A small image captioner, trained from scratch.
Training: adamw at rate 0.002, 5500 steps, batches of 64.
Data: trained on rendered made-up planets, 195000 training examples.
Rows from block 9 of the image encoder, named by matrix and row number. Rows with one number belong to one attention dimension. Each number is 128 + 32 x the weight over the matrix's rms, rounded and kept within 0 to 255. All counts start at 0. Numbers have three digits each.
# v: attention value (encoder.blocks.9.attn.v.weight, 128x128), inputs 0-127
# proj: attention output (encoder.blocks.9.attn.proj.weight, 128x128, transposed), outputs 0-127
v.9:159104138055187100108118111120133121068104124084149154139068113178132138145099090158123127086186109116121127158107179173130137118141197118116112164160106103153141098180155192114129115107140127078101127125176090123125181158098143119116193106143111156174155100140096067112191133135119173135057150139107156164073141140126171126120095092084168113063099128088191130160117196127084133180180
proj.9:131101110125211114150131157148106149123158131110150090056136115140067139149127114122136147157158107111130120162112092082085143120154096146125166104130176053073087198083114046137068178166080177113125160136141085122159084137112139094137134114087120139082173156090161150139194139145113097123140138144156164129155121183157113104166149167133082128098148051156123135059183062062125146160116
v.10:155170203051201118108131093125153110075127095097098142095089146153147154152166141160159072136152137129124166135116133154163136145136147102190128156133134086182126126178178155115148107110159155111140136185148121118115133162131108189119152175145145135174124137111145081145164106161119145120118125137077124212078114154088122174122128096123161095103084122051117136124150160172101130171093
proj.10:097082079113122136118099161110135134103122109090117153127138143112085102130078171106071130147140078160130107158124135141083162097140099146098167076180085141111094182072140110144111123176130143127105160148103126099144090108124135082114137167071136116169078128125059188162129139128091131126092131126091159109138108189134081105160065216149091134125159108087081136106159056171103159094160
v.11:137123098125081127110101133070136142097115135090149140157106154163154096148128127153131146141101096117129114102145163098191138124096131133134118132143089091112094121134117105164082170083073106113147114122150113126165149096098113128117145106133080098131107120129122115111149101152126138165109112102125120109124172098088152134124091117146137135124119110085172146151137144164108106154109
proj.11:191148141122112127124084127187172139158094082137113106120117094144096144105152116095114169120136139161148158125153137101094105164118110057119127174092092112111134135116117114120185120151152147119091156151107108120127127125149083119161143111115172112140134131137119133142130133117103150142111140134073159061077113164117114179119126105124139151145119149145094082100155163108113160061119
v.12:141127130142111111103158123103138131137144129110143126131134125130139107105118139136113173141118152163142122115155138132125128121124119144152168140151125160093144130136071168090135127124110122126112121091135095126123137143132102117106096138154149092098122126117113128144108111167172169134113110096139108077091148117111134151171114092106120140149107127138122083120125105146148099126158
proj.12:141176125147095103136116096050154107114157154111105099116158099157068151133142169115163189139152126127119149082113100153120091174105132120139114099134129141158116098093116150122157182146133125130137141103104108172152088101130197169142155123149156142097108134115095115124156162124102150075104091143124140130103120078133190132115155123126139168112163150133160122102143134091085120091122
v.13:147211128115067168125129101103149103084094142100092136142139107132160114177118115159086121120149107112150100097154092146134114116155088117145143120137100098146081152127140109097146151173086132160173120123108136184146139117173137132110111129149157058064125134166121090136115167134109156210076170130113148104152098092120108079153131114122172146120140142123126091130101122135121089099129
proj.13:104119121107134111149113113077198123116118147136122124152158142184090138147118135115135169087165130174079177138125172158083090181085137145148083100136097085116147114165096128104143067147123167139118116176095164127139125128159149095115109111169103096118109100151133143181099124160169161084113157168185132174087145161113131169078152120142095129182175148110178176101171110170144161053147
v.14:145102176040219079137144141151121126035115161053135156105077087184099142136106093151110139123144142106115129105106173125065099083172173138123128132134128156176138113229131188132120083121112115104092108123159071068129160104106139137135183117161099173186162100125137080143205093125119174094114144187121138167125132130143145122099145044104142109130138133103111132091143152182131176142154
proj.14:128130141112145110150135102138161170070101147155163149100090173078098087075105136079141113162123173117107106148115087103128126114158127160130187039176132066081104139103141104129066126172058149066145143145128088153148077095160076111092173070135148097056160111102177099122143180171126154114178163150086075126092145185092114099166113212071089117132119138144130097116171082134089096107138
v.15:176085191068253085089163099179145130042134098075123158104052080184167158117123084117108092073105123128129125148126212113042110115175154158140106111101106114116172077255110188107102082148136153148144113122126038078176174164143134178113152108110144182203175158096080090084193064122123159052118089187103195138100093133070126125155152039113154113075100145138120183087112182158102188149138
proj.15:130105186132168157160135098118152120133139126134136131053132138150047151151161121074137098089121145033075139154096137034165156197149200125162221071166154112127121170059214079101061111160128071117112098100110059168185051099106124090122121148072144145066175129073189142108116167106168152175116117123064148086097134177135182178138132198086109098056105156069094152113226086105073107113151
v.16:096144089113053146112114154111166135186112158127135109130130161143132158132079130096188131138149099107149089176133138133173126202100115106110116139089153184096128114085135103149134139139116145155141135109159112101118132131138125148148089135137113123143138138151157115108101152113092141116135090129148113101109132160150075136143142111170058136119155160097121112137095130155204139118074
proj.16:176181200155183128121133145141142142175210148106129079100156149134114092084143089178157126141099114171191144107132126150155186172157065186137124110112107161159157119091132150141115104104102118162110171186115110182166133107119141099129094147172137165155179127088124135108142125131123184119131150183169163136195090126098143099167212104142143107102132127161110130105122133146169150189135
v.17:143124119107162123148150115138094138099130141101096147122095109134140120143136093133124171100075107127096129087156046139076108118142135145124146136159134109113139116110120158124144093134090076095154111155127173083155152155141161128163130145148145114083160089084126106120118133142162152157091134128092112086163116106102118117093166112115099164127121150136114095110079121126071078122120
proj.17:125183126144112133120111102137115130082096053118084107106167130125089159149150145105139114134126150124161120169098150190138141158097099209119117085108147103141101137148116096136106125134128137097159106102126118139109131180079122123118173075143158085154122173148106159140122111136102184164145101112119108145144168144151084123128151168114154097174123092135097100134178119188123126122136
v.18:125086129152127092147143195111158133173090112165121092128132141162088155177173153092129186141164099116174122164153154153161098135162097125131119117143178150136130144144111120133128102142102120169137134132146098153096105137086079132129115125093119150131126089129177166140084144158155096140145138120169089122140189128110111120145116133132085091125095152144101170142127113125213110120127
proj.18:148170153161116126090155120099102182137134154103140057143162114145056123183115114121149091159085088147193157083120163080179164165159126151115149121146087140150136107131115158108129145145117113091134094131129146147176173131087124100115094141159149073139124118120102141098085134173068148151123116121119119159141110171143164094121121117152121144149144094102175107126075124141085143165155
v.19:163119104131126124090142121172126120110134147099116171122087093130133090145127164123121138117110138136156203142131140158108130099151132068131119127156161117101106135124139093155146096100118138106069116148122139118148104095108098166105114141161143109138131179091157173139125178116120111190156102151151116099116138129079114082093099103161186100122106122086088091168146081085107114091128
proj.19:141135081150087101088155110125114101166098130120114112127107122138142133134147144120085101156144149143087114172154123131153156110157183097110080146132135165113137134146130138129148147129131118116167136113127097091144109138127084105146149139100152098132088140136139153123131083127118125144108103137146089164132189169161114113132154171167131122114149126138135112101144164090161155075145
v.20:078089123141097089117120126084132076110103132087122058167078157115124092105145157179141166138125154125101124100126097112169068122162093092080088134136135152098124140186128142138133122099091144158131119133088098104133129157077177159088086052115115129121131109105144109101065116138116159111096121131128118119123089095110127164144129114168141099139153089148075166120143120124147138144066
proj.20:131152226121092113063127118107143140116147141103099116092117128115107085118144103153171180126104165155115113111138138116169109165107127127126145177167124154131129102109178096109108163156067146107134098150125146140165113070198123084140068128158132151134096127158137123120130143123120131155147083145156087139154078187084105087134156082106160140098069162131135135103152146152131134142119
v.21:118153110108102185110094125097133103099097080123100136137141143142109174143122130150143137137146145082117100145138127139105174144132163143104113094111134115155146156095173115125096110154155081171167143127128107110111124095140130101167124122116123140110176134135160075145098110138103140124138137149097117123134108125134124138091116153096134112085130126096144130138127132126083139170143
proj.21:118138144100133172153175167118141128124148153088144145102132135131133098123123142140129156056106150155155060131126132106115151104120122092186112136149103154113153126122086139154122151115136153143071090115106122117166111157178104112160191160096104131162113140150105111104139131062115139095154160127145155132152135082118183137129152111099111135161149152174145173110109144150121148146110
v.22:127172163114108204139151124129080072092162094162079092155073148042127173131118079199138142141134186086168148050093032151096183109148136142106157140141146102082176145089105135175152123108137113122156121158081136073163108143108182115193113108101133142078170160142123093183124131157125140152155115137057119120120083129120130143144139129167195139154182094105139133119150140071093101101103
proj.22:117166116115090129157085165114153184104167151161138144092163164161137122126161121083137165106083112133116135181164150095114088118087115131134130088074142091176093127139131116133108117103185095133125123130120126171154124138066070055062119147131112142138035151103149119160124100143105091096123112169181185128151117133143133133139163118121103126159103111157117138135167092119108099116146
v.23:094067120103104081101118139141156115190089126153135116127143124140114093126152131126173172148146083143129102176155192096175093141134069131123087152098164150162114130102128106085147152138108150127131133148171120152125155080158138147099146132106159162103109139144153112116061144102142157119100142147172124114137126144119159160140118101157063157127147163154147140132154112135172124105107
proj.23:112166188119195128086144098109146126169159144096113127155112166096072138158128106133116173140082113117164122102162098114164131158132082152079161115159095108151133149122130149127135141148111159137106102148151179111141127138172137136090093152150077118170124146064161120134091189142125138164119073117129083114171126096154152149164154081125119149139129112147151099082103172158101123145145
v.24:121189088102093118129120157108165174152090081154130147129124129082119150115137132109160131139164141165084097130129137098179140138145188132115093142142110138132147118108123102168108113128105134131154134142114152129149139153109126151156139095151106121127187127134182100128123115116137152131129155098142134153074120141139132128132118164099126140084132147139127122110132128141102138124098
proj.24:095159171169110097137180154174124142117132156050115134122141152174094127140156111160160147136102069100117161123133084162132134133112114121093136096142205109175119119123131090124134111124114162138130078129083121119131104116122148138133128161166117162141106091182098182172123108126148128124113115151118145134152109088103126097167141159113088117143170090110128109129129156104146124047121
v.25:158139177106186203175154081138122142091174096119122172151093102089116140168151091133112062121148204100153135077131079144082158078112200165106168153185114079101135158078148117189154164115099069102131117130124129117189078112102164147177090111129090100056141139068104102203180142159157127131146088114077143105095075116086116120081140102125181186167171137068093082120117119126045098150145
proj.25:160147024123074153152168138151137152119135139113134105115173168117154140114180138093139155164119113149072123186136124112042155051111101127128077132098156130077117135199101082132126156101150102154126174080121095126135151185089121083148142057074127147123042123163158124121109108133127147111118120143133153167110164131159153116140123174170097151159143114128103193155094079111184087098132
v.26:110092025128086106110121117121184120195136113116128142155137114110156129115129125118191185132068068151174088187114222159150095183106159144144047098067069154131123075062109127130111090110175201182140141157123087101165158172127126158150157106109148157119130139133112098090149096097104089127145119137125161089125138168196095111182123125126078138095077140093161149105100102103112147096179
proj.26:112116218124172173098151122115093142123083203195107132132099135139150155068104109192152120157162183121204099109128121114161164065135107112152141101109119153168094155119157138130117161150097133162121146091121165090104092177131139142121119178147096098156191136044149175136120134118090102160140147089148182114105130122056132152094075056106184128137160082185111081085170084155123175189126
v.27:196148140124116169114110147101047094056139085112101155117093131108107134176094145173045093150146143121138140109163047171068123088122165160082148159158163100092099132125113147107172147129130083127098113136076160114121091113117157130166144115169078093141146120064123105117144129149126139154135150157096108103149106130144155149109126096134203122160173096079131091162106132109057146128106
proj.27:139164071122132146172082132137154174096142093096126130125103148100175177101103186108143146106123136161081145148129120168148136117122128126121075105113102081112124129173131181126102115117161132117088162147124105118136124117150110088088182129110123146120063112143130150144160070147110133122118110124161145133101173153124126113120114164081140101110113117101120158152119082153150143121090
v.28:097119081163124136092111131130146155095146160088108107109106118128155124118133164143132143149156109175165103119109182116120119115097082111120103133125138174116139102129130112164090146140107178142123129149095131165119160188134138114083159130116101165157103121175101100124094132116098133103176110160115139135124063151163112060174140099150116104138095131119082103116120081126110091123113
proj.28:148134129160190165148179120106144158109107106133118169160120123132096145134116145142146168169107157096165162140131118107191131086107129145149122083132117192145121118165153160126119117139138103136172121175112173155132138136127116151125102085126150131126177127139113146132138140113102101138155123160144138077127133136148180163126142126153170133089173123143122128127145165150091139209149
v.29:108145103165139080136134178100170121122158157153099107162138115148118088113158120129146138129089140167115124114130118116134124117120108111151107101101102120130123054116104124124159158127118149139161134151129135117088160131102105135095146151139186119158173092189182124108156128126114123112101098155110103147079136119154115090124146138137159114116128137183165151145115124162158156115146
proj.29:152133182095150107035133078102095146121115131139124153132150127113133160152105136142146143163161105166150136123140117140170151144137111177144151087102144108171100150145133111138152094158140165074129101120134134103128147139117143108095125111113134159123136174181091133158095150158097155115108118163099124134090107171109069134103103126081147111147170135101076094117162136122117142132127
v.30:165122166155160088150099105122144140103147122159143147105131088143096061136173162124138097121144171113124106135102107110108132084165119101119137113173138132152088128153098149124147115136102121120069118133149149147146156130111114089074106155121114118111127109137133181167125139098120131156104140128160116102143159115107130111143128143095150124121108129144158124171150124157177122142120
proj.30:107079112078106063128139118094073123154143102133167108136141131057140108136081137089076135160096190172132150133148143107164146108128128135120100153154130163125128122143109113139117195175121119147117124116076179146101158098202140132146089106154150179117134079160121158116178181133140137092112098136098116113104168104176101109106133166139114109102098105101158176104108136104066140068106
v.31:118162086130125117109136147115100155186152143152166116134125143144121147127143112103149097126094118140168117151151111184151126138130143148166130093112173147100183112093149090178164172154114095133155147140177123113145080107093155121126133128129167134119155171174155102169122100113100157118152148162124136151136188163154144206085127174145123137141130147105151145110119114139111101130140
proj.31:190125115171106085084182106137122147123149097121141117137134124181169143151078173144162183152125077133137099096145135136129160083138114103158098156147089144140111094121135144097111188161098173141125188099111114169164130146155162090161118111106099072160080111162104165152165136112124143175134155121117085174163123121138113095117162140127167091127132091093137161118113163115146086131060
v.32:142121193156191073151090084107136152095092165123173106130138068064134122145129107128089086105117145124186109119097175084125175203115143147141165102162073086114101162104078165103111108120155117179133113171134108171170134074183110127076136134126131130143217150093101154147148177094116083125135145172193131142091069062081113167158125138089144114058112161106112120075087182085020123083129
proj.32:137132091137142099110070132134178126058118135145159149067183134096154111170107138148138118089105179145110166143177126107135109129139121172145064160162123105067121091181184135176151164106165133075113181106143057115073166186102167141136150120081103141084119126149162103049123132130152191114069132172161096086134166120202134157094173194098120147180129152100117120170107222114089141158159
v.33:165093214136149080189116100091102134117138132072141137158140086102095104133118075115089143084118115140152082151091146132073184180112145116140180069199092116116104164147098113077121116133143166123107105131163113134166149115206134112119143140119140112112228155060140142171184142135119116083156152164173079131056070075113102164161163085125179171051112161137109125027112188121078112094154
proj.33:092119114135154116121110167115118188041133150162093117008119106159130172155135129152127137128112163163174125158134138102161099120180156151149052128127111101088162056146196070146151127125095127093133147117150143109100084105111127100134133135132085108107119103154200082079164138145137160133041090119148139150112185140164142134133156173118068109155126125103159118169065171153114092106120
v.34:103120179100105164102110143108067132112126156150101126098133141170091134152129152094150161111140101127148122140119127132105167081140071077141126166104129127141110149155137144158176167180116070105121127116069150129073129142130110131161126082097102132084118102155137135105097161158144152105161138164096126153192131121155111090150146128184153120187180069132144109087133132107204087151082
proj.34:101106067130123085157150132153084131140105114147096180184147096184157109088087095170096147122089125170143166156082133103133123111142135089086145157093115148109130115128163139132106147139151131098130138108122094095165164137194162120136174081133134124133165088092145123145144098106161089136160114140104155127093108077146152175154123082112142100115115128116148184140118129147107133137114
v.35:113139080122090159110139172144169096158154108217099136090091204165103108143140129144156166175172094106109177069211091168146165065102072081079091184066144136079132089119138097179125187103089072109158146109086138178062136193068146113163122093088056096145047109166154146114065085142094097171099127077102116133222168188162163081092093129166063168170140094170115151234120134146183119130110
proj.35:151096165138144165113171117109067089255116082116152137226139173090129123102150123152123129187167114074113127107098102124144150144100154137127161100109103159107123198043081180036112127063130120122108091154073121088196137144149113166117147188170155118126182137081016084147133073115105093129174129154108131126105039125078167172164143080123208102066140121115110081080175044074108132131092
v.36:145098198134207124174114122134094133062127161111148108137113042130128131135140113112109124126107158094157139159047121102108156172097114182174177132175116126165140151116122130074088093163137188160131124128152160089158135117183109151117115194119149155109186112075145132171174114120113141097173130122138096108062058119109131118163182107099175174061137149142118098084162136151067138120163
proj.36:115167094182136129165163131112150135074108128144137145056142155149110164163125131143113162112114136119195140134127140108117092102131143102084119102098113139155151034190201098198123126125162147112123147111178167130117126125136203095115120071104127129106097142165117103130123142162121126132056170113137123096088153165148140100122149151176093155202115170137130095179066180089137155118115
v.37:103128073098040145116138135116170121113096133113133119117137151141148110128115148116094119107152129177071130089191100106163098072103109082102104183081125148107163116157121151120175152139085089114149121102112143163116135129058124093148098066157110103179043094134150076105071107131125131185078130101121161145130143143167104092097097116163123116215130147162151138189104096161204106160130
proj.37:151115108093123119135132061163132144226113101157101086124075100131123136137142128127117129113181094128096135092112163090121143132092105110122191071192094125111157204071119167125072117124093123148112109130098125108166120114078107168108169203106147111117128096129129143132126116146140084142190122138108110110119103166099087156146111086098152134121123091146165173083177100135115106123092
v.38:124173122160175092152092087146151162118081148050185156128166030131158110147102105108125085083113118143145117155047144105150110173124152180150205078139108101206160108127115170080138098141184202217127126140106146109133139109209140123048153180158171197093245160090129159121171102133129093078191112125182155104026045146136074136208164099039167124036083170110139111046123165130033172123207
proj.38:159104106100111180153148115137137137048107154078114153040136159107061134148100144131143123157094102124144154151170150061055097149192136129151063115145108114164076042151189039178169107181166095152091129088095158165073127164117141092144131084038126094132049106114160118030121222113115131154086172121126125161178230150168092143122093210157025113233122135190095108219053221158149113107138
v.39:132108230105177154158119068091070128110116195080156142159097100109146122122140069086113163125116163124138132148089116125048201197136152129115179110154115125159091141133144122103102122148106098113074098155119159152169110122226152117093156106156158119098228119084127158131168188113130112131154140141172124105052063078086115142155134103061183139083177107125122150026102151117088157110138
proj.39:106156146099136142163120169143191146122114120102113125041080131124166090154110095191123120130101121159185144128137150094130127118187104080146052141102106149083145071221151079129171105070126139105159142147176082112073146173136154154121115085082121126140087157113217108119095118131112124103087141131125088148111182142231122161114117156165097106150104145149155160142108230107134161144140
v.40:131150172134194108186090045116108175051034152051154105158122032116181084147158163098117081100140154106172068166042141078175072168133177127154205115181117151203097192085094151040074092180182167168107112161172095084179102112237077110086196183163174130152240159098093176153145167099157175037128150155140108130027040045089059178193155110086143100041100175121117088072110156141034106146164
proj.40:098130123111120109119153106109142223092097141111144127056145103132116112139130195085128124103065146172084131096193132111133102113105104127158000175121175119133134021162143053244152119214130125131110112071101090179031174126103168062129155098004091157106070107127234148064075196128091153159089120166095081145137225084197129109099145212107079117212150126122152101195116213101134101125147
v.41:098100128096108132146158171105086098139120149146089091162145157149141177138109153183174162133210128103165133097125069136093112063145036076107152181147149095103072124188137131174114175177112061058202143122085163106077168142169098127176102080101085114113115111184187108156069159180101150174148162158088118176184140120147183145118168130210135145154191129167130118130153141172236110136057
proj.41:148108096152138147146110122098083145139065141126133116177097147125129116116113118162140188124079101142116109109073119188205179147084133108126177100066119143153167130137183186129177107097151140142124159109091138144224101154142091091085123149155115117158167149115131171173119122153102082129159106170110120139079096107115120181150100084093178134047068123151090156055118137135070132115140
v.42:127130186171185056130103050091162165080131193102150161112136074129153065126141058141123120088089142140115141158118132069158111199096164151146201068197105139179091155122068169082105097143168168177061107156152137089128159064191108138104168157129215180130255127056079166143201122084172114072179149154193147117047107071153089101164158111037164156038086145082105127081120144098032172092165
proj.42:094149139095150145154128111091215190059129124110144111065140139100129128145173145127121120130147131119119092140192076112054111147188141080097034120152096110069099050176174027174097105160118126089088164167150096142086122122103155122116117126077123137051073125125200135058156145114137155101000161135120077120173197107185177119136130223183096127229119108123153151167074194153113135116105
v.43:146114059135075135067143163151122134165133123143090160147121161138130102102117148153116142150117161158113157074174139157111151057106109136096073146084146139073120075138131114150159148118118154120143125118128168166075094152048160142125138095128071139137082117098113112092069153131129145164097137089120116150166205186155166110108081130159119168195143130176175117210120126111186110123155
proj.43:101121152136132138143154088150180071153156136119165106159148138122132087117112113153115134092167149105190114146093134107154122164147134134151154129142129145152140202125120153087137111089090129114113126185092155119168105086123178144143148163114096156116095152104104093117136128156131103106107103131107160116138105142098129124119094077149169146105105116078115091066189106103163123109159
v.44:116105216084207089168097067074098099055079138040127115187121078085162132106138101134124106078140139124129087130044150135103126161107156127134198079220062101189085181119140174050081102134167132127092093142130169089151133111245087127129156177124137106131222171108099167147220165132158159092181147106135074124061038079107106161168163105079179146048162132142110138025128172083016082108136
proj.44:157091085155127130141120181128193208056118178116089156074143101133136100180138125163152126113142154178148107134100191075136125154167121143153058167118097124164144000173217046182192121169127100194107111122153142163017102122119155137159143092032136121147084119124229170110108133117136154095099123132117124166131176068206114104084116207181036121183108129189146185212116186154148156107162
v.45:144146188154234065133096105093164133113113133056166136137160061095140095126166119115137118104100186137157148194097185099115121188132175191144147116178127162199136136099139145097098080139196150146053133163116104083167122083184105123108123193136153190128255116105113163173181126124110092048187149162170136128078077085125090121170144129058116146032087132136122154081113103115013128114144
proj.45:127136097159134167119141118129181116074074124119085157037110098124114113152104164152123132160109116180125127086164145076101117161163108154133093138127152137125123045194150036152116155174168093116116142093129085171071166172118143132126160066093154089064096137162196118100154151136122114112048150118152110146186208138225121083132118168202031108219116120128164116201070190117167088118126
v.46:152094171152220115121139085132132162101128181097191125113139080118118121109143083112084084119099157159152092148072140109086156177130143130140143074158105163164171134097117111061092112133201163165105123158119152128168156060184089166077109167141156141136225137100083197110177112090150118086132128129179143108080069101119086143151162115030178147028085141137139112069096166103053154088186
proj.46:167107120143156089129101181158165154090148122119087152041190137104117126133117160130145074095157120168136099129141106076090094155163148106103053129102087143115080078214175096190101122115135157136082152092102150164042172167126140156127120137123134081146106186135217145081170175094136155128017176094128139153164144097187136101130116189174080067146141130113124151172112184085177140109177
v.47:143118054125062145087166145132141099128152126144115116118153154138164143122129148157131115134131131076075115132172112098127121069122149116145115123136138103126158076109150103181180184114083131101123118113127107118101138171043128146126108098173104107134040124164138091085127115110142179163106118079139150156218185124163174125087121130168062125207153130145173102171096093165208126119138
proj.47:155123113089119150140142125139108099184094086091098119189093103115079163157142132118161137202126123092140124096142123136163173126106095146136160128084170110103159203070110157118152111139165104130095081143088170126124086149083111133151145135108101142114108159126107124167152138135103158166175051106129165165108111124070111138143138133079128119082164120128149100106185065150089138116109
v.48:106118112134145101090107168144178180159153120111156172065185134171098147085149113031115111148095095076116157114160159115158128191170114137157153092135110089173124098146162155144103123128144128143175151131103112201135139124160098089073136172070165147104122081146181140091171109153124141095131134107160158171099186117147106103144110164073092167102112102170131156160174097145114106116166
proj.48:167090149162127143148131095088090082082150142167161119134106112177157146183130195118141106148146088121154124116088167117125120062167062157186088172156172142150115176161098122085133118092164103125160154115149107130148168100089130152145100059184121106097140149101094175065107134108160155168116150086118131158129078085065120165143166101153121099180147063111126100119059141149102134168124
v.49:110150086079126172166116118121099145136163131158131181153108107125131169145107107148115124166127134125109102125127158122137161124154205164138145133115132132134132128128162131142106131131132142093156138099150098123137111127100128150176139163097109125126151117119125112174138102121154172172093162153100126138100088145123125141092130145094149077153108153105145082109145128140110162155114
proj.49:187174147128064117197114169149111118140180130114090085100103104066134120155103084108128126198108118138129141124095127126111110203119157084159149099098101122100142121168174123091143190176088070096125159108142130151095093152092128163147076137141152150096137150099169163104104098162110103125147142147139159141162141126136090122144100149193131151113115129185096105141122128117172151126080
v.50:089141144130143149069151157144117101141151166088176163090148133162123157147147107131094134147124145110103145155160133082123063140162161109130161091110102143144151145094115169160147128122090130100105122125085111125132162072168076089123163139111142140145082126126134179102094145170120087089127100124137137136153168131081138142126128142119116167158126102173169114160084124110138093126148
proj.50:116120115169114106100128080148116119128136117147148079163147129125143104162127163116127083105112082098142121148131129153115195127146115142102120140114083069158137141105119129120097108091134141157103156177112120115133118108134115107116119124091089107157161093129169114110118159144135184111121107114168134150144138118133130095136151117143101137114124126103128150155086128074142123109102
v.51:138119160103115102090141154097169098122100138160162139127168153133084109119162129093133121115110118137112097141125111119148129154165093147151096124163082098166096128166131170125130101150153112089174129127130099159144148101115134105102116122154143147122140119115151126133166144138121197170116128133135106167122131117100106118127111117103135143124156120163119126169143128175096109118068
proj.51:106138174139176125097079132106124153085167191056170110150112101145093083110124148150188143057109075125177144145161158175149124140099128158113110117212151099073088137087131092134134130151137112122085147125159122112125147128079127160100177085126119098107130106139132178117121114137113212070151123137141106122148139107169100137153162111134140180126149166156188121099154125147117113128140
v.52:115122127159074120122152121133162152151121081157116089094162138152133179094117073145153109133114159147139175077163108139113159169087116136167150094100133098174117106174120117115126132148131132116121138149118115116130105142137080134139128167079147148106118126138167149144160086146102141134120101092146105121108172124132149148112101151088120179140123160173175099130127138162119166153129
proj.52:109140129111110164129100183088133095079095133092137167129118122125135134161171173096137142124151093111093101139144136139090133090142122131086094117127141134115135169081057108119145089117168073120130116141089093121092176137131152086044136152172123112111133134118114075122145131102131083145125145107168158103094130096102131121112156118118141116109118077120108150141135106097134050150124
v.53:149125121131143153115112136134113108165120109093129157117115135090105191152118107136130132179112104098160150126153182132173130142163136132119133099091135191136133130115155109163112143106150143175113143136108100157158093134109140114196178140080137152164093136172151147128138123131127122075152152114095143151117098174145140176136126159084127100059090133094137079086132149144113148118153
proj.53:129163130078102172176108133160139129100128119128082140125112147170181104090113110107121078185148170145125151093089081095101086133122115115163092155113149123145143134151149153142095128113103107090097107093123176147114191177148106161184167153141145110104148190143088154114104163091132119125163148111125133101112135070095092144151182120139140135138138122138107149122135166120105160153126
v.54:138122166100169121152119136128109114124101104133159162184098139129094138161137161145146111107138183127181098153126152166153111116138190112129124113131151146124151159086195100116131092108157156137098146116107110143183101108188181109137134137146120129151125163103137085209129133104129141151159103108068128115104055108079115128113171164090125096149100153109117136081164132140074110094127
proj.54:147135124126132184090148131186152124142141121155064099093105158154133145133113131134130080184142177163083157111163107139128152081115108114129162131144079117139153111143167172175125157142114089170114156107152136139138129135195119113171133195070079099115053099152162141108155155146083079147166117125098097129096177096171114099079135088165170078119137160142108167122142082112148190212184
v.55:168093122104122164120139102142071103083133113121129120168056130074131143168095171164108135146129173095153143136107146152097102110123153119086133167124171148136105165075125098135117157088151095151089120132097137140134103110154194121157109128169138111172115131084099140160114155133164108159115154146111106105149063158062086094117114105121111118149123154076127094116082113134162145103078
proj.55:158155144127066118105136106126127097133137158152147092092158148165139105127105077116109156145119200120140117094134105106091108106117145145103114136111120189124105106159159124124140174131092113082129135124131141134120065086148139141141092104089134110112117101155153117131173133115146061132160133148133102105099161186144100121161147129137105146141165158150141082102139127144139154122121
v.56:106168168105122126170108163076066083114141156095109143178094132132088198149158155196130141123169175105194142094111137169097191122132150161132110163112149127145134162066147156149119127131132127114111136132140141119163109161110192140150114140117106144109119141145110064186119174141119165146118128139082116112106089119069128128132142161142119092138118109104069111108119132107169121110057
proj.56:113126116094114206079121178115103106145137144111121098080146136098123157088085112118143143176145174120071176111142151142170107169087165140172112085096139109167100087092146127103103128133133086144150192157143160166151100138155167083118162133172099141097134133107131123137159147181172082089139142120094154128089113096171120130163119165121137148087129143133173147137104131108140148089144
v.57:098140134138121161112157140161089126112118129139152094151118107115128147131111121144173158164127136100149138081097084160100107095067120116146159148098145111118120121120107129145108154144079148118088124160073149099120153097125086161116150148123153113143121159145147168132136149169102139121164122152112105119109095161104161116126142106109165097100159113130082129136139080116170165105145
proj.57:153153081161141163061165154122166138108139051116059171104173156109186146106115132122115134127138176116077073109143086109100166090137075142132110113136185144182122126104140147093149152099165131123084156170099123133140146139091106126125131173123142174164101084137129138142133082123139103109128143146168194144145141119156108154162196153155141116100079145086091181112147155100131168069134
v.58:111135165139117138159099165137113100101077139133084127172062136079159159139135137172140158164155181134154161107122142183104186081087153100111094201102130157148148175104152149137098123148132104090109139095109140126178158148163190145111105127170159118112116189142150131178137157127148168173146138107125113150123055127064142097126154148145155093116153117052103103133127149119165146117096
proj.58:189069130152147119098134101128176144117150149105148115092173140089144129086116115135108147125111136107098132104097123122107128181082171131124146095160103136110133130129131133128156157123087132147094200122157175108118074148182161134151076153146145134115169102122129124092160115138135100189149163139119170113076159153184090115127129099142093147078159093171121076130179155139086117141138
v.59:105129108143090091109128147131202167166149114127155149134135101125158144149093111053127158111127137129106116180123157094167119155175122116170129121127129111174127079196118101165142126128171137173183137123139118131103177158189087072105112138109148155116145085142154143066158127094093091130115133109152124128098125156143139124164099129105091117119150131178121147094136140128102151164188
proj.59:179106123120128125140112127144100132105163188110104133146116109210146142094143112182147145101090127094130120105102100173090134068146068137112167117190104090163109163126075150124138182115111154130111091104123110113134166089132151158140156105102111113078108121138111175113152117128147165158122114100162116208164125084129160150129120092144101116123124126162125111140164136176168099138134
v.60:131116152127098126124142126129147156128137106154204131107125155106067122097130069099082124126149161110095115109131080130110190158144136156113154072141135134129106173110143130149149128131146084109117134174121112182147132131157055123154117115144129110136175080143183113099138171106121121114136119113110143166131159165156175165120109177068122141078085132129184168139116164158148101130121
proj.60:079095105163109144100072128176124130088196146156111136152100084116115174148214159101097158082121130134142153161152173169093081178145075083104125157117137109115141164139094067128139085098139170169116163108117102132132188092091176131135136138156104130159165104093134133171172099139095128099086079163134120161148113102101148161110135117120171135134100155126130161164102115171093137082082